Rows from block 4 of the text encoder, named by matrix and row number. Rows with one number belong to one attention dimension. Each number is 200 + 20 x the weight over its row's rms, rounded and kept within 0 to 999. All counts start at 0. After the name is the row's rms in percent of the matrix's.
# v: attention query, key and value (stacked) (text_encoder.blocks.4.attn.qkv.weight, 720x256, the v third), inputs 0-127
# proj: attention output (text_encoder.blocks.4.attn.proj.weight, 256x240, transposed), outputs 0-127
v.76,074,234,228,178,171,195,217,198,223,196,234,189,191,175,218,196,166,194,178,193,202,184,209,222,214,200,186,175,226,201,222,202,217,199,204,197,211,217,186,189,191,205,200,201,205,189,201,204,238,234,216,252,219,206,230,197,185,167,228,191,191,194,202,147,174,218,211,215,195,217,189,203,195,196,215,213,179,161,218,196,209,199,217,228,243,214,184,185,216,192,207,221,182,166,177,180,188,237,186,196,197,186,208,163,208,208,197,218,212,236,207,196,171,221,180,178,194,222,194,174,164,202,173,252,187,191,184,161,190
proj.76,067,204,204,182,235,221,203,211,201,181,215,170,196,195,186,174,200,183,192,192,196,220,199,214,191,204,195,231,201,175,195,172,205,227,207,201,182,213,220,221,209,203,231,219,226,225,187,220,202,183,215,176,205,166,209,201,165,217,209,209,208,221,228,212,196,226,190,185,192,208,228,182,195,204,205,203,258,243,199,217,162,216,204,220,142,192,191,205,178,214,203,213,219,172,222,223,229,211,190,192,186,202,207,213,254,195,206,212,188,193,210,201,202,184,174,197,219,166,191,182,178,243,204,214,190,238,207,188,202
v.77,090,213,177,219,200,178,198,187,236,191,212,176,224,204,183,197,202,182,185,231,191,226,189,203,169,211,199,186,180,227,198,212,241,194,188,220,210,219,218,185,212,217,173,214,153,187,195,182,194,184,183,189,199,182,198,198,182,211,218,184,192,225,227,192,195,191,199,202,183,190,189,175,165,165,198,214,201,145,185,209,216,196,217,205,199,169,164,201,224,185,181,209,221,200,177,187,235,228,177,196,204,208,236,189,222,168,179,210,214,227,212,184,198,195,195,193,188,204,210,197,212,241,207,210,211,211,145,200,199
proj.77,096,202,213,204,216,186,244,196,177,217,213,201,144,189,209,183,181,216,184,154,203,206,171,207,215,202,210,214,198,215,180,189,192,197,160,197,206,207,201,178,177,171,223,176,183,204,219,203,197,224,158,236,208,220,200,226,215,201,198,220,210,183,212,231,171,187,205,244,231,226,202,197,209,177,215,226,222,196,221,181,188,199,193,213,127,223,200,204,199,218,208,199,227,185,196,225,225,194,237,217,169,224,184,217,203,186,217,225,192,197,176,177,201,181,203,216,217,176,204,191,179,167,196,189,192,192,184,215,164
v.78,095,181,158,190,218,189,174,170,178,187,168,197,159,204,228,213,208,181,225,208,170,198,204,196,213,198,224,192,186,194,220,187,190,219,186,185,212,197,188,208,181,186,164,196,204,208,224,237,203,201,196,155,212,201,206,199,213,188,186,220,213,225,161,229,172,210,199,199,214,183,206,192,218,204,201,190,223,194,177,168,205,214,172,212,176,217,200,227,207,207,213,181,184,208,207,213,221,165,175,191,217,174,189,182,176,220,249,153,196,212,207,209,218,211,201,211,210,207,218,212,189,178,192,173,201,203,209,252,198
proj.78,078,203,218,216,187,235,187,219,172,223,201,182,209,199,195,184,200,215,220,215,212,190,207,197,204,189,195,200,217,217,224,194,197,173,195,202,190,176,192,199,170,217,213,166,183,211,216,179,178,167,183,236,206,197,178,191,244,189,234,194,193,172,185,193,230,172,229,188,194,183,135,238,215,208,193,183,166,195,241,209,201,203,171,218,258,189,211,164,214,174,187,174,195,252,191,169,191,206,193,215,211,180,203,207,162,172,179,226,214,191,160,178,225,193,233,211,182,233,190,234,255,173,202,198,197,211,189,186,204
v.79,080,195,186,212,212,245,200,241,198,241,195,210,213,234,172,188,180,249,205,189,203,169,219,161,186,203,188,266,210,191,232,200,175,249,164,229,219,183,166,175,214,195,202,180,164,157,176,180,226,198,199,203,201,225,186,209,209,186,222,168,219,197,196,167,248,164,219,198,252,186,216,202,228,242,200,210,202,225,168,201,196,256,193,185,156,228,216,213,184,200,229,184,195,206,194,194,202,177,194,199,216,220,201,192,195,177,180,184,211,218,167,221,209,191,187,195,214,185,191,206,191,213,202,189,185,192,183,187,216
proj.79,090,204,191,189,157,223,177,175,184,191,177,194,216,192,243,209,204,235,192,231,196,178,221,166,201,211,189,179,177,215,194,192,176,183,179,217,221,217,198,190,195,231,193,194,215,205,193,186,185,224,229,207,208,187,183,155,221,176,196,203,157,192,176,224,211,191,191,193,191,203,221,208,192,172,231,149,184,202,225,190,193,192,208,184,254,201,205,200,213,197,215,197,192,200,187,208,180,178,198,197,195,192,193,214,176,204,176,217,220,151,238,194,180,196,198,202,190,199,195,164,197,170,175,176,209,162,211,235,212
v.80,099,173,229,181,222,174,207,157,182,158,191,195,209,183,212,209,208,199,214,187,182,223,173,204,194,193,205,197,204,199,156,183,217,196,218,179,218,218,189,230,186,202,214,203,194,222,190,219,199,214,210,210,179,206,217,192,168,208,169,237,207,152,218,225,170,223,186,179,220,228,189,220,203,175,205,212,208,221,221,187,194,180,205,184,203,161,161,185,206,192,186,200,209,197,209,191,187,221,217,222,175,190,193,249,182,203,218,250,196,190,172,203,207,201,239,178,198,214,141,212,214,205,183,184,169,182,198,208,212
proj.80,083,190,176,190,195,209,203,243,206,214,231,215,247,230,170,195,187,207,157,213,166,223,154,201,183,208,183,209,246,202,225,224,189,195,174,191,181,209,191,220,207,176,191,237,175,181,220,224,204,179,194,230,171,199,224,195,210,219,231,212,221,201,208,166,191,197,219,211,196,194,170,166,222,222,180,245,191,175,207,206,215,233,182,193,175,184,206,236,217,223,246,193,201,188,194,190,219,223,193,173,210,183,173,185,195,172,204,185,189,216,166,201,191,198,195,200,180,205,178,202,221,221,187,216,179,227,197,195,200
v.81,085,209,202,228,227,156,200,233,241,213,197,189,206,204,207,179,227,202,203,220,172,187,208,218,210,194,199,169,205,185,212,165,228,173,232,217,185,198,208,223,198,192,216,221,174,217,201,199,203,193,213,184,214,182,218,211,197,178,199,211,198,209,199,219,210,225,204,210,168,218,215,200,177,170,200,193,209,173,204,184,218,144,226,252,219,202,207,192,179,185,227,226,232,181,216,215,222,228,177,196,158,170,196,200,191,207,200,225,172,196,240,192,201,209,167,207,148,167,187,201,220,186,220,197,211,203,207,198,192
proj.81,089,199,187,194,212,175,222,177,182,159,211,203,164,195,221,203,191,165,190,180,204,197,174,210,223,188,211,224,192,203,192,196,188,204,169,193,201,192,213,201,190,185,227,183,229,205,177,192,180,210,179,211,235,217,211,240,219,193,198,191,228,205,206,197,175,216,201,246,214,192,173,212,192,206,193,179,216,201,189,225,188,200,209,209,130,201,206,159,216,222,209,188,194,186,181,216,242,198,226,192,170,206,203,206,220,201,204,212,211,212,191,210,212,183,225,226,228,192,221,205,169,194,206,190,200,232,193,190,203
v.82,081,205,193,213,192,201,205,236,224,208,184,179,189,212,208,175,174,213,209,222,212,189,231,193,213,227,202,208,206,203,230,177,188,221,185,227,206,210,164,181,200,213,217,186,159,195,194,199,201,214,200,211,130,192,220,193,159,213,195,178,156,213,198,188,203,189,227,175,210,177,201,155,174,211,210,206,200,185,192,223,197,174,220,221,190,189,205,232,200,206,206,220,201,230,210,195,198,217,193,200,212,196,221,197,194,193,174,210,195,180,196,200,200,193,213,202,159,176,218,209,192,210,220,204,219,189,156,189,189
proj.82,082,235,184,174,199,193,227,187,197,195,236,192,205,202,217,182,227,178,212,182,203,179,181,157,227,219,157,176,230,212,169,169,188,193,190,196,220,202,175,209,211,206,180,193,226,191,204,194,210,191,172,210,222,222,183,226,197,192,183,221,204,195,232,217,177,218,190,218,194,197,189,180,217,199,213,205,205,220,219,198,203,235,175,176,190,213,196,196,254,212,199,227,248,186,184,209,216,200,258,185,166,213,181,206,200,179,194,185,184,221,198,202,207,190,179,188,227,213,176,185,197,178,201,189,185,184,236,215,151
v.83,084,208,154,222,187,193,191,222,192,193,191,200,202,251,169,186,227,191,193,209,225,203,195,216,195,228,203,173,133,198,193,201,212,204,200,182,167,188,231,211,200,205,215,228,211,192,220,198,202,208,200,178,207,192,188,225,188,204,204,205,222,185,205,215,234,185,191,248,184,213,191,204,198,178,175,177,192,176,204,233,184,204,176,207,176,207,204,180,189,206,191,199,204,189,223,215,195,229,192,201,212,203,186,160,237,197,187,218,192,214,221,194,203,202,210,210,200,177,236,191,189,201,220,229,193,185,207,183,210
proj.83,090,231,188,230,227,195,209,186,208,196,174,199,187,223,265,208,195,205,214,181,205,183,206,184,221,196,198,202,189,222,192,163,196,243,155,238,214,187,213,162,206,194,234,190,202,209,175,148,189,205,211,191,214,217,158,195,226,161,185,185,181,214,210,244,180,185,190,220,186,172,229,243,184,191,211,174,188,206,187,185,177,163,219,223,172,209,194,192,179,183,177,193,218,205,189,228,183,192,265,214,177,202,250,189,230,195,171,225,219,213,250,213,225,204,196,220,220,215,214,205,182,182,195,190,221,210,174,204,196
v.84,083,187,233,176,206,158,231,209,223,212,236,190,207,170,210,200,204,213,205,176,190,234,179,210,202,193,180,178,200,161,181,207,230,164,230,235,204,217,190,207,186,188,227,192,161,204,184,197,171,228,177,217,192,208,196,187,240,240,199,239,157,196,224,214,190,237,179,216,190,210,190,211,184,178,234,204,232,224,208,170,213,195,195,215,206,162,187,206,181,190,216,227,209,200,191,213,194,212,209,192,163,197,204,240,196,237,198,252,183,189,208,194,224,200,201,204,172,195,154,208,188,235,235,173,193,196,200,210,193
proj.84,084,192,191,166,219,201,211,191,193,163,206,224,213,184,185,198,205,177,165,197,172,200,170,195,218,184,226,215,207,198,188,221,203,166,204,188,172,190,235,235,200,178,181,202,189,183,227,217,215,199,182,216,223,194,223,235,196,212,206,197,219,187,212,179,199,229,214,231,183,213,179,180,207,220,189,227,220,197,190,217,180,213,189,177,152,188,217,168,246,224,208,219,219,181,207,191,244,195,166,194,195,203,158,231,214,189,203,188,202,201,165,219,186,206,178,196,187,230,179,176,201,217,222,219,208,242,213,191,193
v.85,072,228,198,189,188,191,222,198,206,233,189,165,188,217,206,175,218,223,202,203,207,206,198,187,217,203,178,192,182,183,245,197,196,199,168,217,229,172,174,200,185,165,189,184,198,187,199,180,173,198,226,189,173,202,238,201,240,207,215,205,172,223,187,164,182,205,226,216,226,201,206,198,179,214,200,228,182,219,190,198,206,194,199,205,178,199,174,230,208,200,226,228,219,188,169,243,201,165,205,194,231,187,222,156,200,177,200,211,201,220,203,205,191,181,158,232,175,180,243,185,190,221,239,173,207,193,164,212,190
proj.85,077,182,228,196,177,166,240,176,189,191,217,190,187,171,214,209,169,181,213,156,233,181,221,213,198,206,202,173,218,216,199,186,221,211,195,191,219,214,173,185,208,186,173,216,206,205,219,215,206,216,175,215,190,188,158,184,183,186,173,192,180,178,199,214,194,169,196,208,239,220,193,185,168,204,186,186,215,197,194,205,223,200,207,188,180,189,216,190,232,213,187,207,214,231,217,185,195,188,205,191,179,229,163,246,194,168,225,173,188,223,142,172,175,192,212,194,201,216,190,175,214,175,223,235,202,215,213,233,187
v.86,079,213,210,198,175,233,215,191,200,227,201,222,239,180,180,187,195,209,192,224,208,196,174,165,169,220,190,221,220,197,202,203,229,209,174,216,181,199,176,165,241,232,218,207,157,197,166,177,188,197,212,202,209,246,179,203,197,209,197,143,174,219,206,175,167,190,224,177,187,206,201,178,171,207,235,180,202,201,186,220,205,204,197,186,185,199,218,231,216,178,169,210,207,202,183,197,211,205,203,203,204,201,208,188,185,190,181,170,202,210,200,171,235,189,141,179,185,211,195,206,224,222,213,184,206,210,174,202,193
proj.86,073,193,214,207,175,183,219,188,177,197,219,212,170,183,193,205,203,230,188,172,173,213,181,227,202,201,196,184,159,211,152,235,222,189,216,198,206,240,216,229,188,190,187,202,222,180,206,215,218,223,201,224,178,190,217,217,216,194,217,227,222,218,216,207,203,212,180,215,222,234,223,181,220,185,200,223,207,218,240,220,183,201,209,157,205,200,209,200,201,220,199,247,208,172,185,195,223,206,189,186,170,209,185,250,261,178,209,176,175,215,169,202,182,161,233,197,232,186,189,170,221,227,190,186,182,201,220,247,187
v.87,070,171,218,230,193,208,204,184,168,184,188,199,161,168,205,217,203,207,193,217,224,188,185,191,188,184,240,222,231,205,212,218,200,218,201,176,206,208,197,182,191,179,213,173,212,204,229,196,236,204,207,216,209,213,192,208,206,147,198,208,224,192,171,154,186,238,216,191,223,232,166,228,222,214,203,172,200,201,189,176,178,201,189,216,218,171,199,175,217,236,160,158,188,177,219,202,175,186,198,194,222,204,236,207,172,182,206,174,212,213,190,223,161,181,193,156,228,185,231,225,180,176,190,187,214,203,209,198,205
proj.87,076,155,217,168,174,220,179,226,175,226,202,197,221,230,188,180,164,214,197,160,177,193,201,212,209,189,177,187,217,166,233,209,194,182,211,180,196,210,179,234,217,215,191,235,186,209,207,219,221,188,207,216,209,183,203,173,178,219,199,215,176,194,186,195,198,201,198,172,213,208,175,195,216,199,214,210,193,181,223,228,195,228,206,206,225,219,181,211,182,195,212,217,176,231,229,208,241,189,163,180,195,191,175,188,193,188,198,226,219,171,202,172,201,193,184,214,201,219,154,213,212,216,192,228,181,195,193,184,183
v.88,108,186,149,197,158,212,222,203,175,195,208,209,196,215,196,188,208,171,203,195,238,198,217,196,199,195,194,224,187,201,210,223,198,220,182,183,209,163,183,184,205,206,188,191,233,194,226,212,203,194,202,188,184,226,173,199,200,185,203,180,227,210,175,227,199,193,197,182,199,205,205,221,226,226,203,159,232,216,185,206,158,206,217,208,159,205,203,192,210,228,154,188,154,207,213,165,214,174,237,192,202,222,192,210,202,187,206,193,220,202,183,190,175,188,208,192,240,224,234,225,221,195,177,202,166,217,206,184,225
proj.88,101,197,215,210,212,234,126,216,212,236,193,189,241,205,196,211,202,223,217,227,186,182,197,192,192,188,187,190,218,206,188,193,212,167,194,209,204,214,209,190,213,221,208,208,202,190,191,159,209,168,209,203,181,173,204,180,179,204,189,186,172,176,217,181,221,212,185,192,186,198,190,205,204,209,217,179,176,204,198,193,221,208,207,207,277,200,206,219,182,208,190,182,195,225,212,215,163,178,165,223,227,193,201,172,198,205,224,192,251,193,214,195,204,220,196,200,193,206,186,194,219,189,204,194,229,185,202,183,209
v.89,111,198,217,219,204,225,193,234,203,247,177,204,196,184,158,203,204,229,191,210,199,187,176,194,211,195,201,184,217,189,208,208,178,208,179,243,225,193,197,204,202,213,210,213,170,193,194,181,160,227,210,204,196,211,217,181,223,209,197,189,151,205,234,151,187,183,228,197,217,212,215,172,186,220,190,178,202,231,238,204,207,200,191,163,210,198,196,216,179,181,217,217,225,201,183,180,201,189,179,190,208,211,216,187,211,200,202,185,194,196,189,200,221,192,200,215,184,180,199,192,188,209,246,154,221,169,174,206,166
proj.89,109,200,233,207,197,167,219,178,199,183,222,214,183,163,206,226,206,202,218,205,226,190,218,194,198,190,224,174,163,208,200,201,220,211,196,211,224,227,206,198,192,200,171,180,202,199,186,238,195,217,187,182,214,215,158,208,217,215,194,200,201,229,190,230,203,194,184,169,175,188,216,172,182,178,183,197,181,200,197,196,201,168,190,163,203,206,203,192,213,193,199,235,206,191,181,172,188,211,212,226,205,169,180,245,176,195,168,173,165,192,171,211,187,207,196,219,208,176,172,152,237,189,236,193,186,185,197,238,180
v.90,068,182,161,203,176,213,174,206,208,225,169,195,206,201,219,204,185,191,170,225,184,199,205,224,220,206,231,178,211,240,193,209,192,166,201,219,209,186,207,183,215,200,163,172,206,195,168,225,194,165,183,183,198,188,164,215,198,164,190,188,177,197,229,182,167,191,203,188,183,228,223,194,177,162,207,162,191,183,169,180,201,187,196,210,204,188,190,192,227,210,171,202,197,224,173,197,236,195,189,199,195,175,237,171,191,163,163,202,192,208,246,207,183,211,188,191,185,220,181,206,209,212,216,199,191,205,194,225,184
proj.90,062,194,184,235,241,164,201,211,174,195,228,179,184,195,168,202,214,170,231,155,212,213,188,219,205,194,219,223,197,188,188,224,223,171,200,169,219,200,196,203,168,192,209,227,219,199,188,243,207,196,191,202,215,222,206,235,185,225,221,235,220,212,210,182,170,220,244,209,229,230,176,203,203,200,209,202,219,224,207,219,192,196,196,187,194,182,178,180,171,178,169,216,178,212,204,191,211,219,204,206,187,206,195,233,203,202,256,202,182,235,156,196,216,179,198,209,220,167,227,198,201,170,208,181,199,224,196,182,197
v.91,102,186,206,168,201,200,196,152,208,193,210,217,214,188,173,191,182,195,219,205,172,203,176,206,187,185,228,200,179,195,180,202,195,214,214,191,207,190,218,228,216,231,212,220,169,218,201,207,185,203,237,191,185,197,198,171,196,220,194,183,181,199,201,195,168,206,214,210,210,189,217,163,209,201,193,240,192,239,210,224,224,207,184,169,195,214,185,187,193,179,194,231,218,212,172,194,177,251,188,236,204,182,206,213,189,190,220,201,240,187,166,199,198,182,218,172,219,216,136,180,237,216,210,187,208,199,183,233,199
proj.91,095,234,217,212,187,171,203,216,183,214,185,217,198,204,177,183,200,200,197,228,219,246,181,181,204,217,176,197,186,187,196,207,199,213,189,223,164,234,198,203,195,208,228,188,182,185,182,197,181,187,203,217,154,208,176,247,185,230,206,217,204,229,192,208,218,196,211,181,181,197,189,180,232,213,205,226,192,176,246,160,196,189,188,176,191,184,218,214,237,215,223,221,240,195,204,189,190,186,238,189,211,156,186,207,200,179,178,161,143,194,170,185,190,213,192,197,202,175,203,202,243,209,195,163,226,169,178,212,180
v.92,068,209,157,198,202,226,205,240,182,203,181,229,214,212,174,195,209,196,202,206,186,202,195,195,203,214,199,199,149,190,208,186,169,218,199,218,244,201,208,219,207,184,177,176,199,192,179,218,191,221,225,189,194,223,207,205,214,209,199,199,206,206,206,186,209,181,228,233,212,207,180,147,191,188,177,220,181,256,217,203,210,216,189,221,144,204,214,213,202,221,227,220,180,202,187,164,188,193,166,203,230,176,220,193,225,190,222,184,191,201,173,218,193,147,199,231,223,166,195,194,200,219,212,178,214,189,189,258,220
proj.92,074,243,220,235,202,170,184,197,210,204,187,204,216,186,217,227,213,209,218,205,229,185,237,168,196,196,175,163,218,232,194,194,214,216,200,237,182,204,188,180,222,218,223,182,209,207,181,187,181,205,211,191,184,208,165,216,228,198,197,216,174,191,193,191,217,204,193,181,191,205,198,214,214,190,195,185,184,191,193,167,208,173,194,166,216,194,198,184,222,182,185,226,257,236,183,186,182,211,231,224,194,203,194,187,183,213,199,187,174,198,180,212,183,218,170,169,163,201,198,198,251,171,233,175,203,190,202,225,193
v.93,074,243,214,189,191,185,219,219,192,216,195,166,232,215,174,214,222,186,204,187,211,221,183,197,195,150,191,208,165,208,186,225,187,209,182,202,233,192,233,225,196,205,216,200,191,200,189,186,170,202,210,204,227,212,240,202,234,208,226,204,222,225,215,163,230,162,199,190,193,190,219,170,195,180,181,212,188,211,198,194,207,208,209,165,188,195,162,194,192,185,229,193,227,169,185,156,206,196,207,196,222,174,199,186,232,190,223,197,145,249,169,207,175,197,217,213,194,197,213,226,230,214,202,210,201,193,167,201,216
proj.93,071,195,219,228,194,149,182,198,222,212,191,223,186,208,201,202,180,231,206,221,220,200,230,198,217,208,211,180,190,189,240,188,199,236,197,225,215,195,219,203,186,217,210,195,192,203,173,202,199,227,197,200,170,188,184,206,226,191,191,216,156,195,204,225,220,172,194,208,201,190,225,205,204,201,231,203,184,196,208,171,186,187,211,209,160,222,206,209,197,164,215,188,180,196,175,220,199,186,204,217,173,212,207,190,180,212,184,206,214,160,213,196,200,212,182,207,201,159,181,179,209,158,196,170,205,155,171,211,174
v.94,087,231,206,185,172,166,215,197,204,161,219,191,182,181,255,228,224,171,216,190,183,209,211,249,220,204,190,168,196,195,217,180,200,203,214,178,217,248,211,199,168,192,217,204,199,198,214,215,181,212,201,220,192,172,229,207,196,220,201,211,215,202,211,214,181,235,210,183,203,193,226,163,166,212,194,197,205,182,228,179,207,141,186,220,212,171,147,225,230,214,202,214,190,192,205,200,184,226,205,189,177,234,209,198,207,203,210,210,189,205,240,179,190,204,203,207,195,224,265,209,205,210,175,220,177,216,197,187,186
proj.94,082,210,239,216,206,225,213,208,233,238,213,192,193,222,166,195,185,201,223,207,227,204,187,236,179,190,193,217,209,203,190,196,214,210,225,199,184,161,223,210,222,175,224,192,201,191,197,169,224,190,165,213,189,175,211,201,192,179,197,183,210,192,225,214,181,201,172,248,202,190,193,196,207,193,167,239,209,197,195,226,191,231,221,211,139,206,214,176,210,176,211,194,228,188,192,217,191,225,199,199,195,193,213,200,243,174,213,191,194,255,161,220,205,224,198,206,228,204,206,212,216,195,210,217,225,234,204,182,220
v.95,097,189,181,214,223,185,161,194,206,217,182,199,188,194,189,216,203,189,175,220,210,212,196,208,185,214,212,183,210,205,202,212,195,196,220,196,171,197,217,199,209,207,202,226,220,227,198,194,202,170,177,195,241,203,182,210,202,168,226,213,187,200,186,212,235,205,207,191,167,230,201,224,219,191,169,153,228,182,192,190,200,225,172,191,234,232,261,199,197,218,154,154,211,211,206,214,174,176,212,180,183,233,178,204,205,219,204,152,213,195,272,185,203,232,187,198,220,209,235,200,194,162,194,178,205,218,235,198,178
proj.95,109,180,219,218,204,224,202,219,176,200,184,211,164,193,197,199,191,213,226,207,207,189,209,212,208,188,266,211,153,205,203,207,194,187,197,186,238,191,211,185,204,195,187,179,205,197,198,187,181,201,210,202,227,209,208,185,231,208,216,198,239,211,176,213,194,169,183,183,205,174,232,230,166,182,214,173,188,216,184,215,182,160,233,230,239,218,188,203,138,168,175,199,184,197,222,210,195,207,178,233,192,185,218,198,197,230,192,245,215,201,231,191,216,196,235,228,209,196,212,206,178,213,198,195,184,199,182,169,210
v.96,115,221,206,168,165,186,226,253,161,187,209,215,227,199,190,167,202,185,228,178,198,200,202,233,211,198,185,181,177,222,234,247,202,202,215,179,243,200,212,209,230,229,205,197,207,189,196,191,211,212,198,184,198,214,204,185,161,189,213,181,242,219,186,209,196,181,206,169,170,189,168,190,182,198,205,200,191,192,169,200,179,225,170,166,212,240,242,206,223,226,181,198,192,192,179,171,180,217,200,182,204,194,165,213,217,197,179,175,204,194,172,180,219,219,203,172,180,188,217,209,224,195,182,219,196,186,208,200,176
proj.96,111,225,186,225,241,172,222,223,207,185,194,190,188,197,233,215,174,202,179,204,220,223,204,191,212,232,219,165,182,184,180,186,194,195,145,241,169,176,205,163,198,170,161,211,202,167,191,181,180,193,227,193,151,171,208,201,213,211,222,179,198,193,214,165,209,197,210,179,219,190,275,177,207,205,203,193,174,225,208,188,199,181,195,190,182,208,196,212,199,205,218,219,198,182,185,215,168,190,233,223,163,234,206,193,208,220,223,211,205,221,198,212,211,176,226,240,204,213,209,192,196,207,234,210,213,183,198,218,211
v.97,130,215,231,194,179,209,208,231,183,205,244,231,193,198,218,202,197,228,204,195,176,223,171,190,217,202,197,228,201,184,187,240,208,198,189,185,183,201,225,188,210,215,188,200,239,198,203,219,228,203,196,246,171,188,183,226,174,215,205,229,187,201,189,252,174,194,200,215,205,181,159,211,198,202,221,201,193,205,209,221,172,228,192,208,181,203,256,197,202,200,209,237,177,168,170,195,209,217,198,176,216,149,171,227,179,175,173,185,185,204,170,206,193,215,216,172,196,182,191,196,217,216,200,215,177,205,204,178,218
proj.97,119,199,173,188,164,208,220,195,213,191,182,180,217,189,227,207,220,191,219,207,203,178,217,203,192,174,172,135,208,188,210,191,193,180,193,212,160,210,216,215,213,231,199,201,192,213,216,188,160,203,219,199,214,196,226,213,226,211,202,201,214,188,177,161,201,212,205,172,200,211,224,210,227,236,200,194,189,228,200,214,228,178,216,215,208,236,195,182,134,183,190,205,195,215,176,187,242,208,163,188,210,210,206,213,214,155,204,200,162,203,205,177,191,197,209,213,224,227,191,196,211,192,207,207,190,196,200,201,213
v.98,102,207,172,209,188,209,158,211,184,192,175,186,175,182,184,189,194,190,192,214,205,183,221,197,172,209,232,207,216,182,196,219,205,162,164,173,186,220,188,181,180,197,212,197,206,195,201,203,185,216,185,155,226,233,172,210,223,195,206,216,224,218,217,171,204,215,222,221,220,200,149,216,198,209,188,187,207,174,165,167,224,216,165,207,166,213,225,218,219,215,200,206,174,191,214,207,180,184,186,190,202,184,203,184,177,234,177,194,234,219,196,195,192,199,198,182,190,210,238,215,175,183,207,208,186,219,216,198,231
proj.98,106,229,176,191,212,188,187,169,253,211,226,220,195,167,203,187,223,200,212,177,226,203,226,203,162,194,178,179,202,191,230,229,197,186,188,196,160,168,170,208,230,225,214,210,224,222,204,229,218,217,194,202,212,209,201,190,212,197,205,206,170,180,188,196,188,198,185,187,186,233,217,221,201,227,224,215,209,240,188,218,193,211,204,178,181,230,222,200,241,192,175,219,215,174,182,194,211,203,220,193,197,205,239,195,201,182,197,164,186,186,161,202,193,207,194,192,238,227,239,224,201,235,194,191,195,225,210,197,203
v.99,127,223,228,171,185,182,193,179,193,232,204,220,194,187,253,207,221,208,218,207,179,203,175,172,189,217,171,217,221,178,166,195,205,182,212,220,202,217,218,212,184,196,171,209,203,247,214,211,197,199,244,247,208,206,179,211,217,229,185,209,172,188,206,228,198,211,174,199,200,206,200,227,214,237,224,180,182,220,222,214,217,185,200,190,199,197,225,225,219,197,229,184,192,218,210,189,218,181,198,180,227,171,164,198,204,153,189,183,146,192,232,192,218,199,167,198,170,221,199,223,211,193,199,209,228,175,204,195,242
proj.99,126,162,227,229,186,226,183,163,208,217,205,184,214,179,200,235,214,192,228,190,209,182,236,210,188,177,173,203,194,212,197,217,186,212,198,208,193,201,207,217,207,232,198,185,218,199,177,186,195,206,182,214,207,215,207,209,227,177,197,218,176,210,204,197,199,231,197,161,202,204,186,237,205,212,178,172,180,251,167,199,204,160,220,221,229,217,204,171,175,150,173,176,205,219,189,187,202,193,171,203,192,200,227,202,172,191,223,183,200,187,218,216,207,213,226,223,202,201,185,191,207,169,230,213,181,213,179,203,190
v.100,118,173,204,189,217,156,205,204,174,187,212,192,186,212,187,192,207,205,206,208,216,194,189,223,217,177,193,204,192,185,200,232,184,196,223,228,201,180,197,184,185,198,246,193,185,154,211,196,172,209,194,202,236,187,208,232,229,197,214,188,191,230,181,187,259,185,190,181,158,199,205,191,193,176,177,202,185,174,183,162,157,204,200,204,212,197,200,186,159,210,178,169,257,217,224,213,187,176,181,186,200,210,207,199,209,240,193,220,208,170,193,176,212,201,196,214,202,199,220,208,222,194,177,206,218,192,195,208,166
proj.100,116,205,183,218,206,188,224,213,225,183,194,209,229,209,199,208,206,183,185,179,219,251,204,193,200,183,239,179,197,196,191,191,207,221,199,171,209,175,220,192,197,177,168,224,189,205,179,210,195,172,172,170,211,191,206,200,193,198,180,200,221,155,215,185,221,206,218,257,203,218,192,154,220,193,144,197,227,176,225,213,222,211,210,193,185,190,212,213,207,218,193,229,209,193,204,204,187,181,179,221,197,223,177,191,191,200,220,193,213,192,180,188,216,182,214,218,193,200,183,155,193,199,201,164,194,205,205,208,194
v.101,120,177,193,208,213,152,222,195,221,211,200,168,194,171,189,189,213,189,215,185,250,226,198,190,184,173,215,193,189,187,213,179,207,171,228,217,211,181,187,172,178,174,243,204,192,204,190,199,210,194,192,178,200,198,205,233,195,170,221,196,194,223,173,182,233,184,197,198,190,223,197,212,195,161,190,192,239,161,200,230,188,213,221,191,225,169,170,158,202,213,165,187,215,196,233,220,169,199,172,225,206,217,258,213,219,200,178,222,224,193,213,184,215,202,191,214,193,203,212,183,180,231,184,184,215,189,187,183,172
proj.101,120,205,207,212,191,171,212,190,213,194,186,220,204,204,192,199,174,198,181,184,203,198,194,169,189,194,207,205,222,218,190,186,189,224,207,151,202,192,191,201,188,176,205,224,145,208,170,212,215,193,183,196,240,221,172,210,208,213,177,220,158,165,223,215,191,203,209,251,212,221,179,177,208,217,174,216,204,171,230,202,199,209,197,198,179,179,202,223,247,238,194,244,231,183,216,216,207,176,237,203,221,194,173,182,171,201,185,180,213,198,180,213,212,192,174,195,187,181,194,188,188,209,193,182,186,199,220,220,211
v.102,076,186,209,179,191,201,237,191,207,221,188,203,208,225,187,209,220,223,197,210,195,203,194,213,219,172,205,212,198,233,200,206,195,202,215,209,228,195,185,212,219,192,182,167,221,197,197,213,228,184,192,228,221,196,231,207,211,177,190,202,206,180,158,219,201,172,180,140,194,240,188,215,175,181,197,186,209,187,167,238,160,208,206,189,226,216,204,173,234,217,184,177,247,219,195,231,230,167,218,199,197,210,174,184,218,197,180,230,221,221,224,196,202,210,185,245,168,160,186,189,221,211,196,182,208,206,210,240,196
proj.102,079,178,228,174,208,166,190,179,166,181,189,179,184,188,186,193,184,191,179,214,206,223,208,204,190,206,229,213,198,191,209,184,213,212,212,217,235,203,199,176,168,216,219,226,229,155,190,176,204,228,217,211,194,194,200,187,194,226,200,176,200,205,215,165,195,196,227,186,253,168,200,152,224,188,206,191,173,217,176,168,183,209,201,190,218,197,201,227,231,180,199,223,168,197,208,186,162,204,205,238,208,218,197,190,174,222,221,201,223,232,234,215,254,180,193,202,212,191,204,193,211,200,216,186,211,209,208,202,218